{
  "model": "image classifier",
  "train_examples": 36250,
  "translate": 0.12,
  "drop_path": 0.1,
  "patch_size": [2, 2],
  "residual_init": "none",
  "optimizer": "soap",
  "one_sided": true,
  "warmup_steps": 640,
  "adamw_weight_decay_other_params": 0.01
}
Rows from block 6 of a small image classifier, named by matrix and row number. Rows with one number belong to one neuron. Each number is 128 + 24 x the weight over its row's rms, rounded and kept within 0 to 255. All counts start at 0. Numbers have three digits each.
After each neuron's rows are labels from the 100 images, of 14848, where the neuron reaches its highest value: "responds to" is what is common among them; "peak at" is the part of the image that holds the peak. Only what is clearly more common there than usual is listed. The data: drawn branching plants.
# fc1: MLP up (model.blocks.6.mlp.fc1.weight, 640x160), inputs 80-159
# fc2: MLP down (model.blocks.6.mlp.fc2.weight, 160x640, transposed), outputs 80-159

fc1.54:145108099101187165122127114118131158113084116128120119141126127096119130116130106144160116099141150103181130140124119152141165098148077129144162114147138081081087150084079102148085069114165164139144135126169111118113154136111113091117122150
fc2.54:141096114115153158101129151088150151089098161144076095138146149127129161162069133135112155129122152079120100142154138124125163115101101152085144104123187140127115125063134133176112101126129113132119105169137082132122128147130100116155110120
responds to: wide; green leaves
peak at: bottom right

fc1.143:165139080125152154141107125162115138116140117139141100140120163117097118147123135140109097136096114132122108122134108087151069120122129137135124162120171120128113117131138160095103164158159114138108134144066103124120163129057155134126141122
fc2.143:157096118140179150137109104170111131128172142114155132141152166161124085165163143120139118137075141121128073126113123127111130162176099093157103148097116111115095143146127130131065121160143093098135120157114076164125087126129150138161140101
responds to: spreading
peak at: bottom centre

fc1.49:130110145057116092144153104109139149097113136190128135105106153105163127118160124158122106127132119154137086137147160121129119144098145138150119178095126107107144077178116120107123118134118104101103120126113135164079126107126112091113165088
fc2.49:165148112115153139124110142138129106134121128118165142146161141163111098151125141093092033111126113122174133138138161107134115165174089075105121126150152117110133112098113114152157117142127112130134097180123120148137129103151114173103136158
responds to: leaning right; two-way forks
peak at: centre

fc1.22:123148137132108127086120142141141115144124160172119145130124099130115130119129098101112154095116135112129157130104218141122147119117133116131136139114133151161139125116128116111156161159077126094122167131113147160116132148142119097101089091
fc2.22:107117127183104130111107125138137095148144130170116133155163186150118160106101117161185113126121122103149093122090117077108163149136134151091094134162165116103140172073129146136140160110147131124122158138080122086102139109124123119090138165
responds to: three-way forks; leaning right; autumn leaves
peak at: middle left

fc1.132:104110160102135117144111136130104169114138085163119155172135170089155135114155166150114112186147089119146131149151136127111130078114171108121107109139138159165153129164103125149117147156146111150108158119139121115177154106100138129113117129
fc2.132:148138104115110116094116121137112083131105169133165142126168125128108109117125145128139127131196191114116152109143125097150147106139092128147093162107086119117119150140128123091083110105108108128154132103127134155138090128146123163132119122
responds to: drooping; two-way forks
peak at: top right

fc1.594:116120161156155138137104148078092177133071133110159178151115109153161134087147127157157123145146160123180104154166142144122182148169120126097120140139143153133119125116137165119108106097141101138123168150137106119127108107079128118138148143
fc2.594:126142133124107117111142111117104129157121137210106143098134174166125151146110116148096123116142170130094135139126138103129096143168118140114152078138106126122093101120095118117152109130165129127099095128170117142112150135107117125102097113
responds to: two-way forks; spreading; autumn leaves
peak at: middle right

fc1.186:089148157114124080088160118118167122122112106137102140094181120154129160126152084129111147089097150104138122144124167149130132130145166153192163111100081124122137136098154116133113121167082138142130140142115114123134108158135131152114161125
fc2.186:149073112111164176106165092125152115101128136149109144151130163103120105129109136163157137136136167140153146127102095102150137124175121135118086127153124097108097124099108124108158180111152122153121155153115117074116127141123122105097153110
responds to: drooping
peak at: top right

fc1.262:120138102153133083146105111127142088120132115185116082103150140118126118126149119146131120110114114163160143121160101116142121124162102136133135136095072119103105109129131153128088113154141115128116107139125088140102128154075110177152126119
fc2.262:127128143157113091121148147126125154129160055083112141096135126090133173108137119150103160163130141134153096122137123104155108099147110104123100167081124128116125100140110140108098137105121109156169121133138114159104101181056139122138088142
responds to: spreading
peak at: centre

fc1.210:196155082151106126154115107088137129080118132099129120129126139096033165070122110114141110130104109146140137156174162131129122121148150127118128167114120134116132122121085127158096136123136124124158142108128159099146148142109117145151123144
fc2.210:083147104168113118174132172135135116136123136141145160119117122124124121140097130135119133101113078147128165101133139108127137115165072147112156118136156146130125108099145170152086190169153150166150109095154092104126151139113128146128183129
responds to: bare; wide; leaning right
peak at: top centre; top right

fc1.263:112155118162102108139157095103120095168124124112131132142103103118142079122136155084128089111104149115145128112150153193144089082072118149117090127084104074119123103127151107099112114109115115163122108143121148151124107141153150118149137131
fc2.263:120157109136132139145131122113106099158109097129126120101083122078119112148146147145097152146147089169128106158120093130149122105089140117152117131094110105096137128111122097107086157126149137071146133149104103139131129141153092113117135174
responds to: three-way forks; wide
peak at: centre

fc1.220:106149149109143111143043141070135153152099122157169137104116129104156110140169115177103118094156095143132116110144152124161151144121103132147196133144114120126114152125127147127145070154086133121133095152150096129069131086148115166131124132
fc2.220:128146131118149134161146164115154111127133133108119087078103107146137093127113128099110104108124122137162109131116153120147133134112098151151111112132106123130128150062079101131141133082142129142135083173153094104089112147121101140109139073
responds to: leaning right; two-way forks
peak at: centre

fc1.149:139116131110100127164150096126108198136101114122121113127166109131147155133157113105077144181121117138157084130138170133143090096130157156177136126153145151093122193089124153166120162120163121133124157139135132105165153155148138130123112145
fc2.149:120151160140117100132102091128160071145130134111149115083138097096114130126151134143157129163216171138141154131106118077141106109136127092142098153128099120094155131141124139098111117126139108119121134143132131098123134142135087120122124106
responds to: two-way forks; drooping
peak at: top left

fc1.377:103118107103120125138126129045133141172146125099113131109124105116144176138127126141138139157155092126159156126144136098129135128135143148069097144127132135150150188140161157118107104149174138109151129119147125115078134124124097125173117138
fc2.377:100108143147112120117150112143133095130086152143176097112131167126147161125115138124109103115120130116132106094117154121116120140135134130135167134135127111159152124072150110102125111112122162147175120113127120132026139122123117140109141115
responds to: leaning right; two-way forks; green leaves
peak at: middle right

fc1.362:107151125091131151135133155105141146112163153136140120110109083125124159167119141130145087115126158141147148153103126119089111158189144117113083113132126140120113141107096100131111113140159079091135158129103139056133108176174123144145160142
fc2.362:131104141100130104086122157161145137132097131155144153080119148131116122118140099134121111135180151156096097133112146089140088166121105131159149142108109128156135143143125157129107126101139135131163113135173095107098129111140133111129125149
responds to: spreading; bare
peak at: middle right

fc1.77:111129118111133134167111153092134166158182148093082119121108103137141159143106109098177119147146091123146134135132161103129138118126134161129108139126085109149120173160124156134132129158130099103146136158165148118105147131128086126139097146
fc2.77:091126179150140146171058127149157097134097137135161117169120155133148146126099170123107180123106124167110103113116152152110123129127143161146138132135094124154151107121147117121113108121115131146119127149155153150055119130131130096146136115
responds to: leaning right; two-way forks; green leaves
peak at: top right; middle right

fc1.614:098138089115102132143111119144117081148092141157183133070141144120096161145132163136147106117149097137165140110174094146154122140153142128157105140101107113152122073135109092146103160147125106128126127134131135126170131140116141075142142138
fc2.614:098161155109123154110175104093114100167127118148132196100115120121120095076126141114135134146076122135132142145135119140150139134128091128109158147088097121117116167111156141134127165125131127121142079103105130123140145160134094156142157174
responds to: wide; three-way forks
peak at: bottom centre

fc1.581:139143097151122088115158140115135109133110140184119103094134143143123135130108101131116146102131176140113153111122123168111103145154116151146167110100111051111089103143164129128128100103149134147123093128150096095149119116138116152156152127
fc2.581:108135129091113141108176110143119135141094118103121154180103148096140075145110104157142101126078156097133139151158112094116156132139116149124110122164110154129130148123169105116134119129135136153147111126183140164125128147124174093168144126
responds to: night; spreading
peak at: centre

fc1.52:139170113142123119104167134137114107152137119182109137088141119126142128090094113093103135148107148110122143108098187106139121100127120138136126126094139191108158151133131109130156139173130171123155127156124117131101115155137132067122128111
fc2.52:127145102200096112102108191113132113124090137142137096134112164187118142121135152154160086159139104157110094117128115110081135178132143122133100121144129109130139197105119133147103117139132136126103134177093103144115099149070163113095134132
responds to: three-way forks; leaning left
peak at: middle right; middle left

fc1.345:119150099142118124112157157133141140148108141153142157131118123110115116068141134140127100103134136165126134128112138107112100150137078126170134129134150114110154083143136141093176086185122144160100132153150121113150128141162136141145108096
fc2.345:115142098140141140125134149145137132141121113169176106109173164113152155142136084169082114126154118114131149110142141094119128155101121164148111121133141123141142183118150090145119118123136129158182104153100119114105097139114139124165123115
responds to: three-way forks; narrow; green leaves
peak at: centre

fc1.322:106134134117098165079100124079122096136137118156174132117100141117151122175101139118137123118171110135132142133158096123099114118197114127105111105098108128095141079136124131163146140118111104093121133106142118111145133102114114115141147129
fc2.322:178126147129127122141131157115140108131099120161115116140143154133093133112141105145110109125172144074106139141114120131124122098159136158112113137118145107133088141159097135140141148105108125117169070128136114107068140148118130104107153144
responds to: leaning left
peak at: middle left

fc1.358:103125159106167120192163087151135122171124133099135161109155134118092086129144144107102164114128122155115130151109135145116088091101117120186115111121121142130119106155172141142091108090159152121132122136182114114128103126154116058118132105
fc2.358:148191124099109124115155108131149115132109132212094116131115130135159120164130129142155144142156093157167119123145113101101136111106123099134110157094138128142102133156154128132078133119125105132159151137099149130112117120112089130146096105
responds to: green leaves; wide
peak at: middle right

fc1.48:172116115178098133181106096084108125092102134098118133119142131092083154119166103137137073165082147110138122122115135156125137123134154142136119119144134159121176164099140099136112160120135138150119109137107146143148133111134079148173108138
fc2.48:144145125175090157123119152120125137078082126128146128108120097117085153131141094156116117108103152103125106108119117161079124120121159164151154127122138141132180169134093141161122121103147139122126112147146139095134103109093080144151172090
responds to: three-way forks; night
peak at: top left; top right

fc1.310:096133131122124151103145142161171146073146142150117110113125106117071137136143119166136093125150104134143142099159110142110152162150107101126110130149141112103137124132182154160129101178110151147153142167144148117110130098138102105176100067
fc2.310:166137116158125174137145091110119102150135119111167147105147140131103126101092116127123162157151108161145097129156115143119113116110129141120179130149121127151138162135111115143137175140146092149124142129141157146108127160155132117121087103
responds to: narrow; three-way forks; autumn leaves
peak at: centre; top centre

fc1.240:109158118123088112147129130154132139122170098137138100113122124099170092110120148167133156123119123127158118131129083116126145137151063147135151157090066126136144132132147127132137132135112149100146129152144129102137152129141159176134110154
fc2.240:101113136133120138151140163095151150150075144173103168121111159129098117142155136126160136103133120148099143154136170136103146161124136193103143123087139157086083108086127180154118164094148137114130134128098124102135158115126134129141081123
responds to: two-way forks; leaning left; bare
peak at: middle left; bottom left

fc1.544:131180142117114147115106116110113147134122068125133098199112139097119145163101173134114154143119101123132119172102089106111143114128124091074150066106121165111151108136115141086134143133093160142135101159138116104139159140139152119093131152
fc2.544:131138100133125115153139123105146133151097129110120115165115107100112141130122129146114121105083077120126144124102154137094128146114092162082070152154158138110111132137150116131107140120095148148178133084101130095115143161125082127121092078
responds to: spreading; two-way forks
peak at: middle left

fc1.89:167096078127102186098141133132186123135098145149111157146158123137124090096128086173139127111116144133147174150128133110100137124160135120190151119135167057117111092128138127142163126105141141130102080122137120151127141145141106134105136125
fc2.89:142120096214094132064122132138124115131097130091122149127112121125137134107140119162093124126160111122119121117120094150115143097123110147138133112133134109102109097122124102143134145133110119123158083117130158120102093195144111144092156105
responds to: narrow
peak at: bottom right

fc1.371:123137143115117134085151129118120161136149133149170146159144118123107159125150147119163138109126159113123122163120154102081089131106150094151148098101115154130143175099120132171141092165109135113137118135149195117098143128121123147151154114
fc2.371:097135095128185104124102160161128156098103106173121146162149110126151112142129145134098094160150104160106167119129100087114103152145108126186155143148136137132152158124112133120125154131089135152110127106112094108114162146093103124142141159
responds to: spreading; bare
peak at: middle right; centre

fc1.281:130131150134124160166120135112116128111156126192079147119099117146151159140090159125122177150100133150116110140127136070129143144104130136132157156138151107093125102168119167138076095099112108102088148144112161112127118099182163162106153108
fc2.281:135137119138117116167113178112085115125104120168140111161149096178136143120115169100079095112078149140137148112092175119113098164142094123116142131090135115133142106097144142144111131101128105140097095138102154117131166141118119143137131119
responds to: leaning right; two-way forks
peak at: top centre; bottom centre

fc1.611:133107137115165125168132072119136094101134094149113180106102129078148135148079128118116118101115136132123121141118154130136115144084172122124136097143077124125118167158112154131103108112129126101125110114166112089114120109120116163079121119
fc2.611:119129129089133147124102137100092097109163121182123126132119070177124166115151122110145115087115164125122140125121137118102124135097155148113148155121182095147110127165100123111111127106147102155119165147123121133176109135121127101143116130
responds to: green leaves; drooping
peak at: middle left; centre

fc1.112:155148108131090110130117131117091122148135171126158116138127078123129096125130121113157131149153151111125170125080056102113108149148137157100133101127142111152112106134105094102178180158096120098142150144147132146101140128143107105130148128
fc2.112:152119113142122140108135134157146114131140114128152111157147105151123145100154151118139107074147120128131135131128091128119098069145123134152136126139134091120079144140109117135097111097091116163135097154136123161112115138113100102118134125
responds to: three-way forks; drooping; spreading
peak at: centre

fc1.303:164169118136111158161133121150185125141125140156121128180087133155140106120114081118126148093129129123078151157131122108146127127099141108101153097142118145137100150115122167121087118107115142146099155119131110119113124163118107105139146060
fc2.303:103132074142122121126120155125111150128136146172103159154123079136139127139136111084162121140106163136124161142119109133116120128148064122176161131153123156150148090142126157187147174138124154116123107143102120068155148127146154129113152172
responds to: night; autumn leaves; leaning right
peak at: centre

fc1.383:093131134122111147165118156140152106119127138121154082159155114116115133128145142092093106106150138145110143171086138117086112173155127149150107156147113149152127131145079067120121109134170104102140158153087152092115099155145131140135147127
fc2.383:116135093144121166133122153120159113114110118168119167128157129141115104124165118123137132145120152144109170111123174102171108163164140113151113131126127124138093127129154105102109099129125084175143118119147090114105143140158140123166127127
responds to: bare; spreading
peak at: middle right

fc1.549:129146124120140142070137141161122120127146127169110105154143098105136110109080102129130103146110123161085090069122174158131119093113142146123152124098124124115153151093120124110105174164151098124122119164101113107155113134147110128151101148
fc2.549:114161148155120133100163115155153122161120145165118132109133179096147124137120118146098088159125156150134130122121120111124137114102172118154091137158119127098151161138162113142147105125136157162133180109106085141094195147140167138118088187
responds to: leaning right; pink blossoms
peak at: middle left; top left

fc1.140:161150122130133133115092161111115156128139143148112115161121159138145149119145142138148144114141110131139099151149142091110102188149116082138134141141115128158147134102147163151151129158123131129161159091149124122140142106115114147152124128
fc2.140:141081131168117154087138170148163127125158141152109160081141116107119144155103140127121138110080118127139126118173119114129140128114107161082145117123145086158105126166141139140178126113121138149147118106127140141084165127109109124151180176
responds to: two-way forks; drooping
peak at: middle right

fc1.122:145137154125093121088124139146123153139130160104140140127149125149146123081103091128180146083115115126144063149113172085111153146129147157126107127100137160144134109157114170136130129156162143102077152098140135148123123104112151086127103095
fc2.122:132140120070119147164107135122117159133157141105171137138127145092100129131104127116132088125137122127140093072150102112129114102116156154133110125116140149119125152114185151111114133141128120134108102116146166124148134107138108114127101139
responds to: two-way forks; drooping
peak at: middle right

fc1.321:111135164151159155127145118129116132125197117133121157103116117115144142138061153118119143116101178109093131164113119151107130098080094127094148077110134147142134129145108105091097135098138167141116120117141113128109138105140139150101144098
fc2.321:115157124073153119144099161175124106140104115164139147125123101144136145112196136106133086113131116122173143107131144109104114150093132137131139132081126093134130144127139125148134133101113112117119147079148157153150145131089099103114113130
responds to: drooping; green leaves; autumn leaves
peak at: bottom left; middle left

fc1.60:137097131114136122136099150129140099135080132175183108125108113130110121183128135098134138153144155126161122109101139145090137127078128149153122136134107154101157116161151095107116117123116106114120152153137109103092144137083111148133093121
fc2.60:101108158172151128180136087134117166153167119111138143139169072124112125109111143109099100103118131131159089119153154119126130138103130152137116156128118123124140165119112147196145169167161114182111120172089135155126117107121122157145105136
responds to: leaning right; two-way forks
peak at: centre

fc1.452:146138124111103125126140167115150104132138119145180113136141079114085130129137140115140096113147160134095167127107120098117106100155117147105148107099094088128106123132146079115124141159110137092163145153127112114151119139161133129169119128
fc2.452:112124088132131137113141148116140102123117125142104138124153140135137099093139106127090110119133161120130147120131126141116090131138157181163157115136103085131120180185103119128090126134112127144145129139148124173148097148133112142108123099
responds to: three-way forks; spreading; autumn leaves
peak at: centre

fc1.124:156150094076102138154147088097126109107134124146154140173130149145085143112134169153130166135129107115161155095158097111120150157173146122135117149112159116069135121090095109104111151137138154146110104127099120062131106121097130136126134152
fc2.124:147147115092073113131152125111094154129088146138134147102109116128111098168115121127110175147111092115144147144094115103114157128133134186092132150127130175170135091183138112105131102142129138147117105107145140111145108137161095109138132117
responds to: three-way forks; bare; spreading
peak at: middle left

fc1.570:105131104137117083105120119126102130096117099140096120117127134126143134119105105162114145166128149143093126131132141108144135153093132133133102152121127162101138145083169127143092130136158141126118125159111089120131135123110093137174144135
fc2.570:117161120160138102143147171142132127121107168135114097120063152182132143147137125151109089156134080138088080162137158143137119166123112125127157148141110121156123157144118104125085088111159161108109178142145111141117139139085172136121110139
responds to: night; leaning left
peak at: bottom centre

fc1.213:174115140146128118147139160113101175126108103121140129109107092137149175122140138146114140109138169111106109142110134133122117131135138116171152093138178135114088174175083138101114099110114114106112126114134122135115134105127121168100125133
fc2.213:099152096104132147131123140163106116133168123255157150153173113100119140169105104146128118188138128139114107153144119093139130137128141107147102170084131139128105099125126148171155126138091148141094143126098139123123112136116105105139136112
responds to: two-way forks; spreading; narrow
peak at: top right; middle right

fc1.391:101148119126147104121108082126122140117126146155138119120097154130113105096147094129166100127133158111153107165101151131112069171146100134132154141123145119105115097136150103121070154107131120090153154148097186129101122147132128126128141134
fc2.391:120140132129071117121097105082123111122079108120145117134114077152132118102147110166113170135202201101099131132123135117185131148103167107123115108130119119107141100100105145095115138162151104091128111109149110139161116147123144134137114100
responds to: drooping; bare
peak at: centre

fc1.272:121156153128124147105141125132140159104093098189162152131099137137081086123104166145093135096083136160132152129107064152126086134099137144157146138108118131137112149162164135099119133184152161166163126158131091107107120126138119134106110122
fc2.272:113146083090099134138152156111156105114141158153074142116140168119161140141152133118150145104134133134159125124149093141087115183143141149127105134130112108082138107124112138138111142134127097154111110112146112112096155183151116145104136092
responds to: wide; leaning left; autumn leaves
peak at: bottom left

fc1.503:137137103086152134138123125103154118109126140132135109189089159156099128135130130154127154102113095101109127145103100157127119133130142101104143063130144156112109109132100153126129125122075101135150133131182102116096142168151114133112138109
fc2.503:141112108117119136144134117121165111135146137107117113142172154145125115094129100110110088155111150099136116113086145144084116130118136153117126162154125107104095171161078119137128128117121091133142147152134139146152167166129062091112082108
responds to: spreading; two-way forks
peak at: top left

fc1.385:143147101118115093112122099102119119102136143149161097142143123122136133110079166109141164127119135096166099117179109112128119116112134141128131119138145116101138119118148100114153121137137137078144155123180108119109113106084157104110133121
fc2.385:123104139150124120110102122119112151163134155158146138098120091118127144174146119118166136099114080119100138135143146111083172153124095137113094120097135129141130107130147101125093159146123162142159134138099116097115093117106114138104139117
responds to: spreading; bare
peak at: middle left

fc1.552:139177090123154134110107160096097125178129118140144121113111104106164125117146122171134141126142170149121121124132147099103124112134108137103154102126178142139141135121104136136118092153140108175093136137110072130085114125112108171142094120
fc2.552:117127146183134122134132179181136143144126163137126134087115115098086102120159118131092105096147138148124113114088140121103130142074137143161090156113142124139096149101109122142125107116125141175151100136086072111109138108086122121090116087
responds to: two-way forks; spreading; leaning right
peak at: centre

fc1.625:116124110189115129123079108133118090142124123156113121137149128145103110105152113102107159110105107145109091143117130140097114157091153084175133133097123118165104123125136107117164099128116135140155140115154122128116101103111120175143134150
fc2.625:120138156113129125154118098100116107109112093130112116140097102125092144125139140130147105141090131175105106125148127137161143119148088158143094109130126139104074101127143147107122093142154102154142153102134112128142116159108163099160089166
responds to: wide; two-way forks
peak at: centre

fc1.461:161113098138085103113097113091139108137115144127101076132138129144103116091103138120097102127077158112095153095139133119155097139130133129136131155117175091127111135121152108108122149132170118072114131120150138117114133146107133161107130149
fc2.461:132142143136142136111118174092130115159149127130108126150144091108115116138137111154143106129073111099135117126111166139087138129132158178132098128140131129148093162139139079090133150150076140101156160096158147149163093130120083111116112124
responds to: three-way forks; spreading; bare
peak at: middle left

fc1.120:082159125090114090119117110155126126123174136129136149123173164125126193161137105152106142070089154118139141143150161145121127140112144095146149120142136142136138139122129109173104145148088139136143151149112095112097119147124104109124139098
fc2.120:090111087070129132146164132096136124133112143114128157136177195108100156124104144134143109083168120113161124142094115100111157142132065116097111065166132092113145136102112097129130132128131153156103145161079120078132135124108123113108154133
responds to: leaning left; two-way forks; autumn leaves
peak at: top right

fc1.276:112159149156122117126120123131174109118129154142114121134183206097103140081128131145101140118165130133138132139114118160083070161100144126107150124123083124115138131104124103127125126117139138128107126153127120127093120118145087139134142100
fc2.276:149091119115134114115132093124116123117127098099151092121110099136142139125126155142085170187161136159127130159173167126175148157105120156113096137122167123134129099146097137096123136113112104114174134124127139160172149166124162124154086142
responds to: spreading
peak at: centre